config.yaml
model: "audio embedding model"
dataset: "babble in 24 made-up languages, each with its own sounds, syllables and stress or tones, from a formant synthesiser"
train_examples: 39062
n_mels: 40
hop_length: 160
input: "log_mel"
spec_augment: false
win_length: 512
targets: ["voice"]
num_classes: 4
embedding_dim: 64
arch: "ecapa_tdnn"
norm: "batchnorm"
activation: "gelu"
depths: [14]
kernel_size: 3
stem: "single"
widths: [128]
am_softmax_margin: 0.1
am_softmax_scale: 30
init: "lecun_normal"
optimizer: "cautious_adamw"
lr: 0.0016
beta1: 0.9
beta2: 0.95
eps: 1e-08
gradient_noise: 0.3
steps: 12100
batch_size: 128
epochs: 39.6
lr_schedule: "poly"
final_lr_fraction: 0.01
warmup_steps: 600
weight_decay: 0.3
Rows from block 6 of a small audio embedding model, named by matrix and row number. Each number is 500 + 25 x the weight over its row's rms, rounded and kept within 0 to 999. All counts start at 0. Numbers have three digits each.
After each channel's rows are labels from the 100 clips, of 14976, where the channel reaches its highest value: "top examples" is what is common among them. Only what is clearly more common there than usual is listed. The data: babble in 24 made-up languages, each with its own sounds, syllables and stress or tones, from a formant synthesiser.
# c30: last pointwise conv (model.blocks.6.c3.0.weight, 128x128x1), inputs 0-127

c30.65:492500468462462534492517526498501469506543439571504501528478522526490496483480487498496539494484495529488499524512518529505518485504527472506513521505472513516510505495495497463456473498473512469491516520493480522490530512485534516498507506458477518528525499516489474559528524498512479491466541508465543482452530485472551479522536509488487462519474523466467491488569507473501513544498
top examples: voice: deep voice; prosody: tones

c30.117:518503529537459483549499554465465470472518508448522489504500489443492475492521493512479488507503496479480485503510493517473510538532481479526452472519491468536494521497507504540515498507526552484476504539528536528545513494545529504486494454513493551493506469488520515466456515483544502522505502472515506506524500495486505492534447504484518463454526519490480469488510511519477484538487
top examples: voice: deep voice; prosody: tones

c30.23:502529504474487496520512528491496516519529477552486487520508520525522510461464464484538515485489501483535485473508509467479447505537578460449506487520505459569546479489481532504490491516484489519511514463483509493535542523499524467529502497491514483485545516480515474490490500491523470535534492501481511493520507493527533474478495478482501543483489501501485468538530503502468465454476
top examples: voice: deep voice; prosody: tones

c30.75:498514467502471521503508497464505549512482499481445524539499542523494469527503513533490478469530502524523535456476505502541542549446493482437515507526484544490505487508521509514476529538497509558478489503509471528462506526494497492537535530465491447531503537498480497492491482518516493516466526496521490575474511505515512482507493477483510506491529519507485471503532495494513510521486
top examples: voice: child-like voice; prosody: tones

c30.119:488482480533480509507487476525454515505469493484496497487510537550496502475488494495464525489482499519467508481535509507503463492537490504478542473507501475450537462496460495547529512503521509536488492560448517499499501514515521540500485477490498502505517477435488521491485496485462490472490510487452441494487545465515507524447536500470550501474512499480490498519519478522459491462475
top examples: pink noise

c30.105:515459481482517489518459519474452462495453503491452479526498483523517512513499497470444484455459497490487510524462515511438522513546464535485520507523518505509502487506461527513489474485519474495532433498493493533515460504432471504490527510476528503540453483475473512501503498462486504483500522501515488464526495488454471470500497486502487504503467491468498514509490451510520504491484
top examples: voice: low voice

c30.41:511496536468493510550472513493539491496499560446532510511502509512552508497469512495507505545450513469508502523501498508519486480523493471488499517499533513533518533516509520506536447487526545482476452477490474485519501486501528513508510505500486501527546557465469508525528504477498469499467475545472463490467490484516516488529471533507461507456503509479492484483530484486515533489442
top examples: voice: deep voice; prosody: tones

c30.76:501480510470481483518521442468507500502528465503513511498476465476524475490538505456483480507490533519478502507537455506502467494475503488513504483465491476516493515491501469464507526513496511489508519508490544523475497508461517523489534525492506513564508522505502560519471491475481525496468521478482546498489527506534414491548528503524519506505497553521534520488452499511528454524477
top examples: voice: low voice; prosody: tones

c30.26:499521500498508546523474505503520498511518463479532528516432530477495480483444457512508467543505489507523531500548465506501469525519512508523527508491498436485477494490479533506489501461503506460506501508476517474531438516506511515508466507495494506527540510512497551530515514512554531492469510499475577502506537497507534484474484451515499478491497522487475477517520506494496492536496
top examples: voice: deep voice; prosody: tones

c30.1:544468491443496523523497479504509440488509462485502461525488500538496550463528442499509505489504503460493487539489450458507516496547531445499472547483519522497491523491455516512537481487545513484470513466483516490459504474479486517497488528510515474483530516499569474507504462515487494475499518470506473468520449508488499492493506520487480517489511515491522499503489475489514517468507
top examples: voice: high voice; prosody: stress on first syllables

c30.52:504489467483545479542495469498479525538511481487482525533512481496473528501470509489496538500520466471524527518491479466493539493521501481519475486541537506477471506520524470500466506506513468508499489449515489483533476509460529546506469482492516550534517533460508543553523508471493467472518497541544492480513518519539499505500498470482464504540463449482543517498476481496528492498490
top examples: voice: low voice; prosody: tones

c30.36:489456534481540546467515487528518515537509490511514475449476490558464496489469489513476512505493471487478471485455490452485450467471499497540489504526487490462538463518487478481468540503478500487498498533499527505531528464475502519550477514496507474496481480519455509481493472532496502538513484524466507510474453476491450519479484480493482539466515497512515481506500537519540502489496
top examples: voice: child-like voice; prosody: tones

c30.74:492500513474509477496477535464509474475549529536525489518465501496498488517532463501467519537504516506509552515489527439501539518473540530463474525440459506514480449482479498546464535517528536529461494463479535488463482537508542492509475494499502497496471533518492487498497516458537543511519509549509514479503508478495485502502515496522507491478487483537475486488519517499505526521493
top examples: voice: deep voice; prosody: tones

c30.14:483502464539495479500474494493489528475462550488501541511457512541484524503486461476531480472521512472475472489556518512502503495537478501500526518501522483522544518480492503427507509527472513516524478489526522492518511511505520489504575484522510496519511498502467584512483508510468489507484516544539554467493525527479484504552523508499507487501490520504497503489486504461500514529530
top examples: voice: low voice; prosody: tones

c30.63:491488486439520475511527530509500512489516534506518515481473435509490514469487497504511492497507487477534524518458531510499477520515464518543518492536489469472554504485492457473517459536529513462523533481496477502485517488492533486502523473475499478508514516497533509540521508496525519548530513523467487532509504548480540488508455515498465442483547518502477482553475502520534487484487
top examples: voice: child-like voice; prosody: tones

c30.103:514505512485484532492515495506451497468497492517517462482537443481489520490492504537481478458467529484524489493512472501471545458485483526479540530459511521485536475496522507481484499478513501493527530529485450502478494527547497520538536464520521528531492462497545532535482451527533517466513517490506496498522443504525512512500472503502495507535535491501510512478529535545517511540482
top examples: voice: child-like voice; prosody: tones

c30.101:487466482502515504513497506461427452525515503499484544511456449507519427487492480538496518487506491481527526487502490475538519560503527503522486527517465506486491492528519486489525522500535510505513524460509498498513485482503506480498525486459512500507540490459506503539523483505474493483544516491451511519502466495498510526486518504509488523507489556461533505546475494466476469461544
top examples: voice: low voice; prosody: tones; /y/

c30.102:469500525524477460473429469493473518474488498545487516523484502473478467542483539502486532522517539455531495513571517496472500525532488449512479471477489523510520495461485539511473479496486484427510482484518490514501485509511511523469560487521529536496494531497473466513461500481493488480532499504546466506480514487537483536488508516497503522493487540506500530507491511502492505508492
top examples: voice: low voice; prosody: tones

c30.11:473520506533470481518503527501478513513508491507517510518504479509483498497522506495523482481465476537492543499492551486529531482546502496547481469522501538521535493505528548505489444493496514482498486472503502485491519496513509533498439486470521468458436521538527510533479525502533497478498505507495526496561475502506496504540472507482536521483484491505519489442536510475474535501571
top examples: voice: high voice; prosody: tones

c30.7:455507501488437493514475493463501487490509509499520515467500469473501505509484525496472457525520505483502506472527497468534514531482498536491540474506467493506546431441525514491472462486509496482524528489480530504498530501503525497518480489521454520507490469525497544539510473499518467477505512492499483513480524534453551477458499506474510479463509453540495521476552505497512468468505
top examples: voice: deep voice; prosody: tones

c30.54:534443461484527523494490496474475474475483555487490509552491464509483503528518526477504520494530521491498499502521475507492491511522500500528435524495504487469511501502484493494528517544500516502511531481525556532508534510482514500472488469528502510480508448431524518529547536517466496516539518486501525537528501504516504546494477542493495489490484476556510497494455475473515468474518
top examples: voice: low voice; prosody: tones; /y/

c30.22:457490539475502493534518487520480490509522543455504525483515530517455495500496505512526498528441492510526473476479512502504489527505454506535486460501508474517445489506525525520489477473541454516414471466504449482496498479493500523528517507484495496540507481481531514533465498528482481501497479468518507504501495504492540462473517499489492472477495481532459541494487533559491500490498
top examples: voice: deep voice; prosody: tones

c30.59:485539505488495463525471472533545502515521518506512513489462470547512454501521484478535471475511527523515525507521488460505471523505525505532495503534519493541487485463473516504507538516507537517549487458482471511508480478514436476465514510484448530490531489493467509508457483456501496505498535483501525475475505492514510490531457566533544519479511480502492498475524492478490502464510
top examples: prosody: tones; voice: deep voice

c30.70:511467491535546470526512504517490489515481457503490541483480519529482465518506456466468519518502535455509537534466495534492536503530446502495470472500503441473488500523482537485494520497495515488487434510496533512491529522519502469473519509512495494514521486497504486495525478493524554540523488503504484527497495498494484567469531455453502466497480519530481510476535496480524523499470
top examples: voice: low voice; prosody: tones

c30.61:511495493514552534488506516558536517507505531463486537523481506501510476511478529481557528490499550489485491473513500526477470549487503477509519515520507479514525494496526504530472499510504553532492467500537520510515520447493505488463491514488536506503519534499504452518523484506507492423515482464539495485512469481546517467500505492495519459537502516483503523561530508489529488487535
top examples: voice: low voice; prosody: tones

c30.34:498503483463523514499530456542519542483548503512480499511547544513506483507508542502501494505500470508512491464487486470524498502524497458471444485540503488500462524515463492514524507493486508521495506464537474520545468512474556536479539526530494453526534518484504493502478484488520487472481512464508520528537513480546489487498527565521464478474487509507514476513511482513557499505507
top examples: prosody: tones; voice: low voice

c30.5:517501522438519516480502452483495521479434472498511509462546462516490499509506524516525472480482483504506506542489514482509496542465501511508486515471500478494511506516485483499512495484478505464484492502528510526545517491524501456526557534523497505501553462558525489510482502517511460495537529520485570496516519492564488482497465526494459485505474462484498481512510506469522502484533
top examples: voice: low voice; prosody: tones; /y/

c30.67:504496508518479523528500481512536509476472581552486507501454505514494503494531488504488511540491503515522511520470490505527480488504515496509513572489498529495517480519513458475527519505497492500543447492478505526490477503480503520513481516453511511552506521533502471491513531440497506470491461465539503530523516456517495580494496512521463545538510511505519493498500501506497506523540
top examples: voice: child-like voice; prosody: tones

c30.124:462469528489507492552482508506495462490521564540534462523462515524495538487501486510512511552524447479509489494488503518483495547502511505479497516488462522497489465465496459478551474508501511468507508481489492492489536505504523492527485528512467538558511516483506531511540488542472497533485484474509509491512529477532541460530556522530505517460500482512485538500507528505478484491519
top examples: prosody: tones; voice: deep voice

c30.48:505509499481502492516485511475487528517518533501497487475506517478508500539494519505492465526504492432538513517454545515498534536486545502476521463481511474517507507431522544497515502513494499529511531498484453464526517489523540479510515475499462517512486471510491516540496500517485506464497550494524520454473537477449501513474555499526468526528517504529517473509525554533508502485471
top examples: voice: deep voice; prosody: tones

c30.127:420496476553493493488492545506471512501534457511513454494505483469510526475495494486459547508461527539514461521496528516500521524531516505499537511497484508500527517521540476471550487510467486498462520476488481502538481497494525489530492490501520500468507457575510463492477484510454480494487531498503498515529471525531474519478503496511512533531474481472508473506511491552513505507493
top examples: voice: high voice; prosody: tones

c30.20:512518527524509546523497502483493515531533516435525507514472491508491489513529526512505487493477519455517537509517505460469530493486492528500477496538489502497457493448486516526507477505487537528503440484515480533516465520513488534527507509552496485480512484468529489534497515494483473465525556496533530506508509528548469464499507478462528482470513470475467473495520431507526506516490
top examples: prosody: tones; voice: deep voice

c30.42:504537540499510518484516518506502442486494549505504477488465490475516467482517526501520496538480511478487487508470514487505465511568524520517483494531503501493458494463562523555500464504508527507494513524478520494515511482524518505540467533470524491486512508473515497496501467527490492490510516527508462462478510539513522491523483538468484503535480550553503438508508464533468513471475
top examples: voice: deep voice; prosody: tones

c30.35:506478534538501489455486497476513485497494529504486515520483507516518512561469542544493480527502512507505509486511473525525497496482510492498500489511497492517535523510527467479497510492537491501515477500534498527545447491508496439520509530518502559506492497504541473492546517531488506521489475497528491451565482432545484497544510517469499509455456506503483515527488472508532460475513
top examples: voice: low voice; prosody: tones

c30.104:508488497495482538508510468492527452491506544482533495517537518474502480528481515509522495509510544479493514481529493460473476510467498505492525501549556519533504478499516463553504511501505465490455507496537483571491488544493515507471499478459471487528481512462532482494526521495493460525528489504540492526537560471498484471532505515531525517516519488501512500463473520476516509492452
top examples: prosody: tones; voice: low voice

c30.12:528544449487494505496521467515443459512540514482508474516446462474469469501484469482468500519448478489485504456530501509499547492536541473486486529490473528521472477529457471505504514501489494482481474508472463481500494477497511476519508496473494539509493508504516490471496510518474482475503457471488520461457486472516444485487494481518464510475506461482458494473460493522530507528499
top examples: voice: high voice

c30.44:512518508520519500455478526494506527547521557503452553497483542490495504525459501531479486520502518471500517478528476493497551509520495474480495483492516509446523478504499469519566468493481518534495434508534502504497475541506459500514549504513515481540503489516507492506507489527504518490503437496496514550502477505473497537489484482498468503507485506524516490554549507534523484483500
top examples: voice: low voice; prosody: tones; /y/

c30.122:507521494505530474516500515514515526501461515485519500426485513506520504467489481475566509487563445530480506535465498513499488475538498536521537508507507543510489503495498523499551481504521520446506492445545496514485481478497496508491522510483521495483513532536532519488493512519522516466517518504555501525505521472422489506518482485503491470472519520525519502504538525503522467526505
top examples: voice: high voice; prosody: tones

c30.112:529526502533457458529484535464473466496514478488535526472489515517521523506519503501499538479489450506448547521526489530533515467502477507523490533450495534495494452510508543519506513468490522512520531484493551531506508496534462486499504501492510524527497524536497468474532530484541510476504504500495512503472476486461477492542495486517541496509492510494531477516512494520437489507559
top examples: voice: high voice; prosody: tones

c30.25:504494485533466489508495476502499526499501484547516494478492448516539461521513531505453521476484515521517514498432505494490516495507477503479481483537433482533493497491502516503476490461502504460492501502509473504483572537525493480531502522470468487503502492494516526486471475475526502545498493525494521494520536547502460485509476541463506535510500477510492583511504464509484506526459
top examples: voice: child-like voice; prosody: tones